Rows from block 3 of the image encoder of a small image-text matching model, named by matrix and row number. Rows with one number within an expert belong to one neuron, the router's apart. Each number is 500 + 25 x the weight over its row's rms, rounded and kept within 0 to 999. All counts start at 0. Numbers have three digits each. After the name is the row's rms in percent of the matrix's.
Before each expert's rows are labels from the 100 images, of 14976, where the router gives the expert most weight on average: "peak on" is the class under the peak; "colour at peak" is the nearest of a few named colours to the mean colour under the peak. Only what is clearly more common there than usual is listed. The data: simulated stained blood smears.
# router: slot weights (encoder.blocks.3.mlp.router.weight, 32x192, trained with AdamW), inputs 0-95
# gate: expert gate (encoder.blocks.3.mlp.gate, 16x192x192), inputs 0-95
# up: expert up (encoder.blocks.3.mlp.up, 16x192x192), inputs 0-95
# down: expert down (encoder.blocks.3.mlp.down, 16x192x192, transposed), outputs 0-95

# expert 3
peak on: small cell
colour at peak: pink
router.6 093:525493482504472493519498557514511476484477467521477490550470498552508484487505499445545574445501505466509496515497492507518488548537533527477505492495508557514546491512449487474500523446462519504475504520535515500510478524515513536509466506483442501445536492522485525550503510506553530522
router.7 089:467484471548436511495509487471529488487541473453481492496493502533453490518485495506465494513508496518534521515485529522500512504570515508517546511521473515499506518498489533515497541545492495495469500527499465521568528429508506504519513504497498490482495474496546489501474495461536509510
gate.0 134:497538468518417496489554475506487508514469512495496477512494508487520477467492555503523543471545503521523465518474488504470506477502484473536496500498529492473505494524524435537482498495495552487534494504536520481502491516489488490520529512483497509468505508480503529492454479468495493501
up.0 146:502493495535553502490487497520512501516541530523477486510469517463506515510487495456457480518457483508462539522544509518520495475484532525483497494518504460508509518494485574437499508505497460509523507458480503539498519479541510476477491537514513530485493513503485501509509501534505499448
down.0 128:497504488522553513524502526471496548447502506474501500472500487505479535443516507523466494538496478507528460477474500491480449540475501460518523517494489493469482488492456507557487478502511477481554470498474519521551466528512467487506509462521499482498466527485476495488522528517473495519
gate.1 044:514493502518459494557493546470537536505482529529478452452507476474512491520489469507467524534520471458486479475503484517494476481468546447534471494517521522479481486511498476548508508495516512481491479493490515517499469504498450536531484451482502486515499499486530425471504536492500467499
up.1 050:489496515509486550488467509496471486505525517493523479515520512528486508535507460482458514497543451520540504533505505482514528522529498499517467475502520522457494511512535497483497490495495510484485550489537459482492503504470489535490532494504501503495465513527534485505487468507488522508
down.1 046:501503543484535507473497479519531535534505469515528515491497464528505462501486519498435515511579500490526483505505505443470517512521488492523522504509516496470507478486483534528509502513483469520468501475568535469493445475488495476546464490499463458478513545501468502497486478494496513510
gate.2 085:500514462503479526478537458533506482483483499500502556462498532501490512519478464489494516506519513512492489478501481489480506475525524518486512539455501439508477512488448558518455539483474516485474496486528473494496541488512514492512478548498517522477485507488467492512523504509503494526
up.2 080:470537447529470505514486443516469508502478497488484517468521527491525509509534536501466516549491491500545534462542490526501494509490494471510548486495500505496541516488510507519485485489493487472493516472489500488534519465507482527516501511509508497468466467533542524448497519521495487498
down.2 077:486505492489489454511476509499510544513531508490479519484539512538504452496499544503540497482470527464496521492511500459565497516466479483488513482501495525512449502530508492483493514531535479539523506501503490506460458490515495519505497463496519545472466461450486494476503477493493479503
gate.3 104:472482457506500498519484507509497513556537497529531518491526490516465544534480515554473482507469496499519513478475513472521476516512534492505472494496497492513444530503514509518453475515482488491473475503565455504481537500523467505484500501497508529457524494490521529523501482506501480522
up.3 098:526495472521479498526490550486489539533530447530534524481486511494467519546505503503498495523457491498509495479464478502490472524504525524458495507481517486469510536493466537528443482515476495507527483494567467531487510469529494501512492481480494506496527488503502506514537528511513495543
down.3 099:498509507550500522552464495476512522508474506522517497453508496473526495488467423512526479489520478500470506478533518473509522506520491497509435494490472509467503537520534488485511523482520505544517497449491491506499499517560509482472506483552452517480524498482475485543480529483493515485
gate.4 056:504522480495477484525477484487534541501466543529539508516513510496462504539503497508497501485538446531484494474493510476470517500506550470526548556531531510488508521454447543515470531496438480501492490534533502467491517440479466516496503504485495488534453513512503489506558523510495510495
up.4 052:494492496535528442490521545501491445534506537535544467514534496445456487477483481513532481491542470491485522483498461533499508481503514508537508459506506493521510550466481500507461479530481538530480520448486456547533500531503541508501524497449478473494468528499471533497474478514480514506
down.4 059:497525487528521473509439504527523472509538506473549504523484524490489558493543525523481510536523447514526505513490473494500465497482452505531465489530478533460535494448517498475510514520484539510543485450498528533495497476500506469509493455525510519460484522491553465486474495504492484483
gate.5 179:543519476501480542506471450539464508521487502511525514484466483524466503514492519477505496472540523530480467507515522491523540488500533489526510541467511464513483490452510486480494471489524553487505506505508489478429490501519455444521529499532518553542481512489433541484456509517530511495
up.5 178:454484551488517445524514543473528473492511470491459479513532486474536522454478483536499472526448483474533529495512476498477483525492457484474493466513487512501495507546496524512506518518469435536469507493497486505578524524490506552479487504477493467485515488520578457505527519483458488512
down.5 185:528523466441499478526532472475501481507503500532496506484494500517473492466528504482513495501517453459483534505464485521517533489537520507511507461485505514496506480474512526468491510522506476463527547526468480486457514493504490472483530522474525540486467517498430508528479467496511451478
gate.6 170:500497460488530496476514513530501487499507497492529492516462505484510543515536454461512474481496505527488512447463528435530488513458508485489485490433534489500519478520489474495533486498462515489525570558475517514496505508504495529497477532485500492538452506491490482499496540526503451513
up.6 176:526521493497474524501504490541472479498510475470465482498495489516533541432501511529507518464493530510434510467543495558522484488505509526472541524502519468499490496503524521496509457502502514433482511528492484502526497503512538510505540505505497505521519502507541466532469473551466471506
down.6 183:479532472493499512477507470539507509523530470489514459510507526513487554515501501491501509486528499527508477528444514445508511503527500485511466517509508519511479519496525475514469507485496472481476517484492511510521492472426517469544532469517458529499557495518472489542484480481525494497
gate.7 181:516528509503498506523496497514447482480468515488466470527497501509470496449467494528489493496529476464496460517498458506483493505505479543465521460544498464516498503516501469514507497510540567481484519494509488498530516506517494442507487473495493515492535487493449474521488499528520526534
up.7 162:495492474478514500457471517544514500538518532524538494481485482463508521506483503491492532499559499514508501482487511498501498464514474452497522493502493562493499489447480502517489481495492476501523512516486528488500510487493484503515500517423532464537541471489515483469486516479500503539
down.7 171:558498484509490482538502481514495505508497444487504514488536506525498517479476495508541487500483474475464537522520541497540495501524458530498505538510496464486496471506546511471512511552527469444481490533527488496477508483511534513509484572463424580460511499517523490532527478491501496504
gate.8 101:469506481526471555530488468544464504544509522477533473456488504491522482478490511510473495493485516498472485543524486505473476503488536485487549511485500432504491462466476543491515495502512522494490542488497508538472502483498528489546566502540508518469493507498497545517494509512443512490
up.8 100:485518474518515526516481492532482503514523555524554464490506542485509477497518499501536481445521498508455456521448502524498473485512504492500488492484486472473468445510469495544532458495496526485513513503493519492469506473504498492529510497500485484482499508499468535515504513485520496519
down.8 089:496502466514526539489521502495510485517517450450545464479475522476509543497485529528508546526516546528515526503497499487517449529544487499522531507487519504477515517454482484522508511441499500475443486500476480500496533492447517497526484455545514493499507512448483513485537498464497493480
gate.9 057:474514496509488533528497498443518493499493546516519459510499508511510469520538560474491473511468508450473465470520522487518568512498562497485504511505502527529519502539515529491498521483506460473506514495508475482489494509488489491536527478557532515546477480505464505509515513525481468492
up.9 058:485503496500507496525500451477490484473527512538511502469495521525510476435511539542509496524484501518468473479492535495534536456493493492477497497517506524491468510527490538439484515490511467498523503475513518537522522468498538507505505506455489544525500481516500495495505460487476479496
down.9 057:474504485475478521513525453489517468476540510500473472477558496513511538521531486492486482507511477486507516487475496449486483540494483505540469506536504542467482482543532497485507496535484490530458469496531482480488498520474494508511494551553500472513490457468477463483532507499488524476

# expert 9
peak on: large cell; nucleus
colour at peak: grey
router.18 104:525516534491493509533427498548482530464480471448495472514483481549528553466528483508472518483489472526509522466506516477482488460495495471511495527479505460548532513497479480518476505515502440520510537518481494513495496502517488499498510481482435489479502545462510462535458505509549508463
router.19 099:478474548504488500502514534484501523496481487409452488505474446513495497458517505547483515506510517497523541479512501532490479480501513470497459526448445477513506492475462514540459508534503484514491525500495498493516529503498493443525505453460462487477492513494502467507471493526501527509
gate.0 045:517498472481495469504473491465570510499533495526506545493510477428497473488500483509524526493530517502532600540473501526543526503442476488501443516502546471452494500470522529537489514504446473518495511516469482513490483520471504471520488500485508511470503508495532486519542518487448485501
up.0 048:494480501487506495515489486483472520475501496506548534485482519540508453523479490504461465553481474523496497539522530502463473530557516518459501484503527509497504508532453509483472539481542511510453495495492505500466539462499500467516493510491508499475486495456523510475532550506515537553
down.0 049:483532498543499481492524461523525470462534500511453463465511504499467435490514456493486521543534477513544491485490510493494501500491440532497432481480505492460489548473522517496509488511508483518527484504500485508515465486523499496516483512488502505485502520444521523488531510464472472512
gate.1 043:511502492507492532479520493519445485530503526496486508544500505503524517476464498532492475527499494542499494521490450486521540524509504475506482470510537498478483466499456455531509546557520520459525494506487538481490471514499432475474517481472514498484492458511496500530506507517490489494
up.1 048:483497452482498544499543494518466493507507506486505508540490494537505496506514503507497472508491465474478482481497493544527499473487515495495443459515507528492508501507514487510463483549464522503532514480452475484478523546479504512470508453514535558470529479524494532525508510490483468524
down.1 046:515444489532484483503505543467465535444514541494519472497521484518545490493482489523521489477510456531510501469487531521501473508495506533506455478537475516529516477528493479509490504519489506553521532531475502503521503510483521522501488514510560486542497484427514468512503499491486485524
gate.2 045:539500494561447529524513486513502486502494461516452456497518469544475523487478521478543496504453473482534493547472478536460475517510475527485493479537512487466528521510532486502519479514466527519529461469507478515500514461499509512495507495513473468535471516514488520520495466482504480504
up.2 047:545505459493485579454531477513506503491500497499533504506477515521445467500456510507535526503493531525488537524485467482498515504519482510502507543534512502507543499485476474511503460478531442524474528465511456445522515508499495520466496549516487549498461499527550528487479459512435501489
down.2 047:568485511546488527530479526499492497482485486518482515495552527519523473510471495496508503497489522485462505468533488538503487447528495520506514526528508454472503531445545496506526492521496501559516481553508476496556486511485557487494505501532461496498507538527512491495481485479492514548
gate.3 052:532517472510500498533493487482504516501528531511476523480513496405467496499487494480528487495526478536512522476505500463479557480518468529484456514499500518463474511506504505486488467546463539523493531463509483496532489516463473455474491508469512542500416512500479460509524510515511505539
up.3 055:509461493485483499485458506492492531485519507525570499497496491476510518509476496483499502512531525471515493498494487511442519496474537492556527527486482514520501501564514476517510501547460532479456502449475523540481495516462485452486496487508497498503470481509532485511477490470487531508
down.3 052:520475513496514515486488517519491514470518542511495440465484517521513525449503531508484449489524483513552488475568468508525468500529497520471547523566493536506498501508507483482455518507501513512430556527487508473507508474480506456530520488508538477515488465509526458503499492534522527493
gate.4 042:498494504511503519487482463487516506516494512481512530503462507455506500478463483538455476556454487507496545454490494561504503460484490514490512516501523489498539481486499525520509476464486486510493429491493493507465481476517454543518494449499493463520514476501487512476480486453523551517
up.4 045:479501453512523477484519498523505474542481526472526499464417524511478501502493508514515449522482525525494519488476475524504496523502474501473519480530520540490504515525519557518475474537513516498532489516504497551514468530497499536520497501495476497488507486494521498510540494494478477511
down.4 046:498498511529508489487519535502501478499495476477485490504536523500518558504481528517483547497490510509486493477527490490528530534473444516476503508460527446465502536525529554524495476453503468528504508503475531492487504529475493518502512491516471489546499507535458531483537485503461476515
gate.5 087:570519487504514479462484573524485511489480482486521467489477510466450502502548469473516494483490517486473459479526490507542540467496516430520518534483508524521498485458504494522520478480526513509496536529448550492512478490481514474468478456510482537503525474538479524455483509476490457472
up.5 090:458496462491483493550513443484482538503510516480446538519512492547513527492494529533491498500507513528541487505460459518506488519506495544477477484493563475493513524524519513466515498495488490473511504444508468516500529528492491517510490504501515501490472533476525490521511475530547503492
down.5 090:472521531474495475511506482451554490497525520476468492524480488490519527514464483477531476524509495489537535484535495520487472552485534479487506504512506502440494509483501478510525490511497526478501507485492540530511504495502477526510525529485505499555550504449477501521482468507505487484
gate.6 045:480482516515488491510462480519509506491519493501487516516485517494464536540493534498495518521509490442458528519480485526497535504504490496525520476521476513555500474497505489497447467494518446495479505528504479478479483478491478547497489502445538474512513510493517511480532538450484438489
up.6 047:527457522512479457471491503535463493492517476467501477533509507489528497490533451486504525504514527475502464506512500516504491512502542526525488512490478554536497532498431475495503494495481521506475515541494518532477496518482533524497501555518491515485509553474521498483483535516523447490
down.6 045:498542452519504527508507520532498466489524504500449488546484527489480456465456463482483509484505539519512532491473485498510533499469525468478494518486479546480502511510508517499520487456428510481474513513454499502504470508486516486524490559513475501516492467486496473464496489498507516486
gate.7 047:525515513490525502509469463482532500465531531476500551513490531515522504512506499476530463483475525509500486523487487518572514516510493511499495536479519495472508521513478493534505489493471531522527522540470541494511467505492538486499539494497491487524543474504518452476467482524484493499
up.7 040:517472476494531527553487437469502507516544506495470510519496539502517485467502528480474479497508466476498509507506437491547454533578532496507503502462556498476495446508511529508499486498502519532508481499524513494460501475478483503498513492507496495504512507495478477502438503510483467491
down.7 048:511482481483519457495529509487554468495517512500520521511488561494495510453447505500554480534535481492497498524476457476504500527489477529499514492486462480475500528488468514507503503499486498501474532478534495513503468520455572423514517491501507477523506505499543533509482502499484501486
gate.8 050:488490475474538500511494491501517526463488509473517513523473491509477471506524494536542518460457543450535463508520516478518469490486520499473534508492541510501516509510502505505510478508502481470500503452525494516515518542478546500518529526544491505509537527501478522516544482497537506492
up.8 046:500525527504465550485470489468491508529511486497505469504532522496535516481465507493520526455506493525526488509488505539498499478473540474474489487513502469519534533537497536494539481492459488492548531448451465509527527513482504511514473478517525486503493497490531510517460490489462537526
down.8 047:511469470510506490492478468532560478494513504499505461485533530489523503477464516516500479554501491539500541485439529516527522502478529520496478495497463499550452522515516501513480476479461491528460525520486473503496494516507476547510501521459505487533519520478511526489484493523535494538
gate.9 051:504478508514518489484504461506473524473535502503457549494511503582481499503485496524480528551524435530523482511519541517497546522497469527512485532505458515497487488526472481507508488522517507513501489528515517519507490496463477470458482483481507518509471481516430560505526548447514518545
up.9 053:469439465520503539553485494478506462549450466499514461528511497447509523542548474495497502475502508507522533532456475448526516512498507470500535464517501491531547490520500536513491526477489504514531526497498488487524485478529511514523525475538508503509534470479504500522486465549465506493
down.9 058:526523503508477504467464504523470494503492480534482545505492475531454477482497521492531501510512491442526481509508513513472480519561455525501474468542510491506459488490541508427523464537508542457494500503485502507515482504503465520510495465446518512531503525501478501497510500499490491529

# expert 13
peak on: large cell
colour at peak: grey
router.26 085:477491544442488509453521526477480496520497498478494516500505528482496504505520506512512540473506487491548481441498526512530497549529477535438483520556482503538524478494444535505499546517512475511486503549516472505492493474509478563492524476479483462469511464502493490514494521483488468537
router.27 100:549518505484503445501487506489497497501461469514472535517507523526493508517552489470512562500503498503465512442545550518533471472531505549483512567475521502504525509464462507493462520477506456498510495535504444531533498453487511503485493507472464484514525508474483510477467496474475493520
gate.0 070:502560426502491493475527494525536493489492530526481499525521503534484526535466471489541511506556502532493521514494503518497508539464528490469483494521508506477504513484493505503476498462508503538537482471498450491517453498470510492521490504546492506549495510502471497467500477534501466539
up.0 068:492460519484455488499512477530515468522491508563529516512540496484483481495452510478474508507502533466497543476487493530509513541461487504520508485455458511485525463487533481489503502489508493451543505522528486456536465544519488495461489500459499538492436504457493497481481517503451530507
down.0 072:507550478464493513473476457503462555537499488496493526528545550482514467506468508494532476438464550511493497501495502494486514493487482476498512455524523474489533511478553489455514495497537537519481524506481475457524493542511497530489483460470498537464504529554497515477520462486473509514
gate.1 050:517497483504500552452509495452536516483518487530498499471477507473518503483422479505437522497504525510520516501481527490503510478537492445500509546504511510513501490547538466534516507505509492516497525529521528488517489484522471511470517503527513500489492489501531510469549515500506470513
up.1 053:509539501501518510466511538539495497499561510512518521485461510499476502529497476502515504535498500515455481476500559501523507500536514501520498494502446472545496459506495478542493452524466519496517463492492492533536505476481513503496503483473473484509485498471485519451521507524467423508
down.1 051:481480538445466433519492515509473525522509525474517522483542503448510452466524498494490527428480498510486534486486454490505516556503504498502496529479487501495476491494465534480488490506497498473487500470468468463524483515495500549508501467507512533519453494498499492489524498514536566523
gate.2 141:523515482464509516519456517496483486483518486473490522516506485515512509476467529526449488528455489497496488504513484497494507504528506489500495554476500462481520478497497501470485542473547524498511502480524436497463510456515511491516510473533529528462487529491567516545476501531493501448
up.2 147:444517528514504507471527497479507491538506521509510495434489524472482511521512491491527515487539502528504486495475498463505501490467470515524467483500495521485491472523505484541521480499479488524513525478440523486539490537496497521497470519466519443526543475475468477451487455498491518539
down.2 144:483499509503562504519493485488473480515498555476510495494473446532470451524543504481495521498501501455500492533501498485502488493506498521483480511520504511515512458482481533478498490536486505478534459507496478528547555505479517484511557544404509436536475472491473495485473507511498522491
gate.3 101:560496518498507529532505499466513501503472507471512476546467443487496504507511474470526493490486537483478535514550544505494486519482515522486529471545463562545521527516529508487476474494493509528492447515495507489507494473495483490534499461510462519533511544507541482481501456527460511482
up.3 092:497475527514527517535552505481484509478483491510502472502479521499508548509499517505509486496506516516489524520517520490478493481466464502483500491493473514512486504494536490492479482502487517477470482493492452469493542520468490489497510506487498518529531556451509511442487483497478516521
down.3 099:454517491486520506522520468480529480495459485491488454501485522503540482440473480474479503469488471469527531501509498482522478484496490506504511461475526515525468510549482509484471544480486497497508486552528502498529508486508504538486510490532524550533486493499519543524496498467482459477
gate.4 063:489555466488519516533460528513507481519523501500499491544512514472488555546543467483503432489502526435565528551471496502467479528507514513498521513499469497514462479490499509497507504487535520515472488507515507517495532472505531487509496488488519507492540482510536518531519531455493475521
up.4 065:479518468504515524495469489521485442494523476517521470498503503493472556495512485506512441492480526476535482530486509513448521517484503532517547476530455495504454486496507486497529548498540491539487482477496509510521534528491496477448513485486505540493497509527533535499556526479479503516
down.4 064:484504498510492519495510497492537475533485490508467486495518536526492494536510567489512479558523502516507539518454502504539493497501511497487483452519464509484519474532524493508480537467489480511541493498488504456467483510524476528508477473528504538514502476500460492471526470542484487507
gate.5 057:536449532438492496477522518496482508494494510487481504496502520488503515518500498481480524557454502484501519475512474518527500529468457544525506494509484518500495459527454503492521513503534497538445471514531515473507518478513527479486477511488506534500527474548466505494538518462476499517
up.5 056:474452533487520516499513546507467501487451477513484514456486490514541495515478471472534515518486474469506490504485471526513476495525534502467508514531513551505490493485515545459497455493540514530487500545492512493465501456488503523488509480498507520513473453499487554487533498521459505485
down.5 056:473517523526498503527517461510469528520497487510438489493495501511480509525509554514492554494476514525457499478512493490566528551502512481494500506480526506522487516485529501550461456465496533517496539489530470531483521466538507502447480487505482493504461505483494511478491458545514491517
gate.6 050:498484482460442477525473502452462466524486537534514502431528527471503477514497562512524503499497494500486459522525538471474482503519492581516501493532525541512493445490494483466485506495511464543455525490491483501474523496524500467470469478502488507464511516478519465520488509509495490513
up.6 050:540539532475487457515526509532495497493469501520525521486479498560515491474498533431508483457504519488529501509491461476476511462505518516538467505483492518470491463477519533470510506509497460505480482521504527487514501530505502529503452470511543519478505512527518468482498502540519533505
down.6 051:494446558460491489487498490531505472471485499483514480505483491529505495447522463485489499492486474514505531474506467543518453480522507536524449468518529484491470481495501476495458474491486475529508489531522489539504502512509512506489483479491499545479511502514518482499509475566468556457
gate.7 050:539508558502528475509477504478476481493519493479580506480498520514526484515517546516538489520512537502514524531510463490491536482486485506520510480481483496498511456523489548444497472482486459506516448475474528491483529512496511483496500485472517501523507474523509448485513485483503455546
up.7 054:488495493483502501479541522484480470522545479517490476507520485517526471536489451501510536489523493511498514494451452500508482518466485488484525510489556513538535529496502516506485516462495510511525518530496480504507499470519518523492491512506485475513514468467474448490468503523540455517
down.7 051:489452503451476524496500508487509470514518523499477441495500460475527482460500497549541442464506497407497513496485539502512473512495498453477479524508533530492524505508532526541507500478543502511522512533528493478518509459485482538535460532523537487529479469506480531513479526513511525530
gate.8 119:514462489494518474505458502490495513497502496525511550512487508471553483484534475500503476516496487485470474487498498508508508476490467530520496478510483470468491543494535556461488522519504513523493479474475488532491507432494481516472507484502514509471523485497536503501490503451481464507
up.8 107:531502506494531510498479471503461472522507498529518514535516547439533453501514453477512473527496512467517486508519508489484472492511499522482503464463452471511538464498499559493478512486492453519494518479535500488448477486494483504490478526529526462468509523516516539516525478506468501439
down.8 120:485512464493458515519508499491491438476481454512510507500534510502475526495507469484545532508546500504498527509482491448513519530460520499499507489517528505499506508522497477490474512548498532473507524509488477505490483506504500536517501478503562470515478486506506510462495432493430495504
gate.9 126:491535481492525475475501461520536494564500532506504474483502465471497501487477518511507532527462527504472490503498471488544525536499463480487537460521502466496474498570470519490461504510512464488498495514513498514486466504526514531528542528514492517490471462535513483510447461458476465517
up.9 142:510492493504502486486499562498512487457537475548489510493560504467527486559512478505542468525557490474514544498493514469486506477479503511507451528475518487488492494458472465503520522526445511517534531461473518484494519483477519491464456484496510524495517468485523483519537542530501488453
down.9 128:517545475522510483497488512462507578560501509502521471501488526532473489522520494473535523479507496482487502450461517485472509509465510530518504480514517521507486482519512495524449489509508461530508475434444479540487522492510515457538460553469490524476524493512503490499455467530487486515

# expert 14
peak on: small cell
colour at peak: pink
router.28 087:510503454485497491497509511498512489527518489506479551486507499528500486511537505444462518509457463466504514504525531502513462472544483511462479512520462534537516486502463512486485555497491498509474511526519468537496473484504492500457536493532495478499497523485486514476465531516459479500
router.29 087:507512449511504473509488497511503528534488535468442532496499498529508496508527522466525508495524509511480519498509514532510527484517537519473502470522488514515521512487496528522459519524484481528450478539518432526514501485525475527477504497488483466462458538485520481497478517505478511511
gate.0 056:509529500535488504472537538487524511467509474480495480552466469522506480486511492513477484504512499518485491502522483486483541549525523446519507495482507476459498491476538492514518491507495472506490484547500497521543476553551505519504521487515502516478503536532511471474545491476502505469
up.0 054:486529493538490464466491477488469493505497526466539468492482495541511491501497492513488512466448517467501454527501501508496514496533545470536490480514456481445493496501532503469526522482493518497467518526462469495497517526481501507500553507499466471499492509496508527498503521551546475514
down.0 050:504527528463476512579534501486482473492500499502537481485491475517507518507492520506505469495512482548542459531473504470517490514493501489519516521489501471481477502553532516492517512501531506531524549496511511491492506506499539512464486497483520510425488545509505503546477471486498492503
gate.1 091:515498472464506522510522511489503506464513481473516436481497468493533485498446480507515518502485490492517478495490528469529502472499484496509516527492537522548497529502505490508483504505529453475541530485488513511492509509498467497536492490474488519462496503523490466489593472520475501513
up.1 091:495510523503431479478481526511541493507529507436493478495482482526493534520462526509503474503485502508512516501544478469499515516482478482490528521491506494555483533515541466528491514473485463476468530482522517466469525467502492533506489507478488512495528480520505462498542453500468516519
down.1 086:508514541499481522509465487439476479521483496516500494485497509492513492496534483546477468516502480508473494524467485506487486531431473477467505469508516502486430511488512477508530481508497533550506506520468539483465481466498520547486532527501501489533448488512517483505510516475514461510
gate.2 082:499513491503518520482561522495509531463532528488478500497496453459516511484491483497468549536475534462492473506511490509477455462500478482499512527537511524476515541463546481462527468486512482481524508485502526500542462513500517504506490456513436469469474502495521496507500488507472520483
up.2 082:485492512491541486529446468478497506495460462577447537517509546523472508483464494484480469475531490512520499523483487503469479488508511513555507504497517481510540522516508529495474481518502525481514498516527506504561482478490479522504477505467510503533543512492526473507482505448498469526
down.2 083:458504435478480484507481457515494496499505458506462489496511516448540497534530483468531500513506512468525460478521528498481512501504531529494506509524458525448504428488494471516513458538446506494475494515495522513515502491479559510527533510509508508497483519504467505475534538484496531488
gate.3 081:543529506506497483458470510511506511493497470521509482484521519487476503546527499490526497532508503484479427501501502446511502511534514507517488538541483534460514541541508477506487512536537518498484516488536512475484511477482507498518533490462493427536478505502460447482551472486484477505
up.3 101:495515553464503518499520455523550492507493500456481525495498527516494502502440511481516488490508511495490536489459476508511524513518487507558509479473467495483509480480466504512547497497510466443492498469506525447457465506493533559505485485510529544552480537491477493491490505495422494471
down.3 088:498520484477468480487517481535465479513474485506503536479539527478448541516497493476542530517530505481483525500500520519522508536474467482512523505507541533504486481541488534507497495481500489516487494513434509484487509529496485528525508492509505531534509441495513496496444467520523482472
gate.4 123:518523531494499509474487479514487487531508507493533505473534523570458490553488498517510472459480500516523473507555484478537514513499455478543509510469488503462520468481510515488524511475470500449438499432494464498468523534552518442457509505493541496492549522476490467459498492539465511458
up.4 120:526514518505511523467500497508439485514519532500520504485515514551468462530512493513501454455486499524508510513551484485533526493532453493566493509431488490471530475448491490471540505502464482448454511473484464503481520526505501450452493504492522482495548534502481497465528544498452498498
down.4 128:486506502471523539470523498469491493494557515511556507495507523463512508493504485496452472507486524472501482471475479473520484513467464519499506526494464518500513468483485497509501516521540496504523533525515475556504502507525521524557506546484556454464518474485493467465490498513502487477
gate.5 136:453485486498505532474490499474518523501551491495477474520517508527476479538487508511536508494517521452462509464453478530499537515536524483497505554497552515516531475487462470516504509497546523519500458501493497527487447520528541509501515535467493504449549490499531528504495482554511504503
up.5 141:538497492477425519474475503514481479497562497472493475514457540514514528535477538505481474491513479498508520498470532471484545504495482513485548559455486519523527474490485466511559513471538462495510510475501457513494455496477523503461465509490467520481520464487512518476516497520458506524
down.5 136:510504486499464502527517505491477532473488505472467525512512488516508474474500505496491499550456491484463537528522472463528446484465481542535516518494463469464522448490490532494502487534503494505495527524489495512526512513467513520494475524545498502496509535493489504522460525487496488486
gate.6 069:498507506478492527522509506500478486488482493528525491472491509512504476496528482535539511473489496472457501462511516516517487509498527510498490479507534538494489508480521508482508508451474453521475512521496510541486475505516510477461495492549489521499455515525514511509511483516425480446
up.6 075:450507534562517496524486485529533520482485483511494484524504511479492489468491479504519540490546496503556519449472504550520485458492501457533521512483499493502543480493515503505471477461483462501478506494501518498520504464475502504490466514466480511445537480468515511474518521519492494485
down.6 066:514506502463512483461524542480506485528537535479478492504513462459472453467489525487528491526527483467506503515521496549506542464456524510484529501485512491468509520473475517476480462454518542495493520489478515526474453508491513446482489511509542455501522520455481462461475503533519477500
gate.7 070:526496484506494474529460532512497501519502510474485474462543494494496462472423492498458478515474560505512484497528493484481471508480511514486509487478442450529536528479474511540523536518461503485452483471530539445472509485521481521549494534512489512497516517489511486516470489525503494498
up.7 063:549500540524480481502515480501535460485506506478484506487483533490492556513480492508480528536495493478464475504519482479527527517487485481512536504511495501500470450534477487498514480480474490488484576492490526493536497537440510497514533512499498486535503477466521527461510491487510507496
down.7 066:500510481532492512491558528501515495539525489484510460505455542484512490515533498499458518525504464506520517488486531526531540501518477486511503509515530486498512508525483474499457517498502464511502488460481483519557478500475501471484485495441549505521494433483487505502510484518565469507
gate.8 048:516502491495485497538562529533481499518484456482494485482488506498487508543490437437527482539477534485501501499532508452505518491492502562483516516496536487505489483466521491463532480537503450486463481477496530516479479482530516505503470485486534471507473519504523493481507479512527453477
up.8 046:506491480518461467510468500464507489522491496485518479515505494503466543478510500501480511496520473527509478501539482498462512549511472522492493533490496477462555522451524507497523520480532462488471518463518451506439423515505509495526469552529493519514482541460503527482510463511455436502
down.8 049:486462486463526504449516481508453556522506504522502518492556487493490518539531496505497519515508575472425500496520483491541548483452512465515512512509535470483517509476471522530444483464518504474519473543486515511491486493505502495484513561485490476502477479473512508506539474524501486503
gate.9 106:451448494472535504514522499504541509473490512534509495521504522504520506508506490464545513531527478464495499480446484536494498521490486522510471471482525502528525493499519453460498567484516503496530485549517513503469464507555514512514503504476511481516496541481476509478476451480498497502
up.9 112:531537557535499499466464525532446465501505512471476482500500496482514510478528523502486474532484501527472498520556510493517488461502507481487516496471459480479484450510510495520536476491452475506454524451440481492519534501446487495477481491524494486477516455500502481501512493469502491501
down.9 110:540506483526468510514502491556502519506470486481518491516501509496531462501517505494524520473458495509476534467534502478468489502520501489539512466517520519499462475495490536493471489539509477485466525529510516529503560442507498493498500482517492446499503554495498507530484574484452466470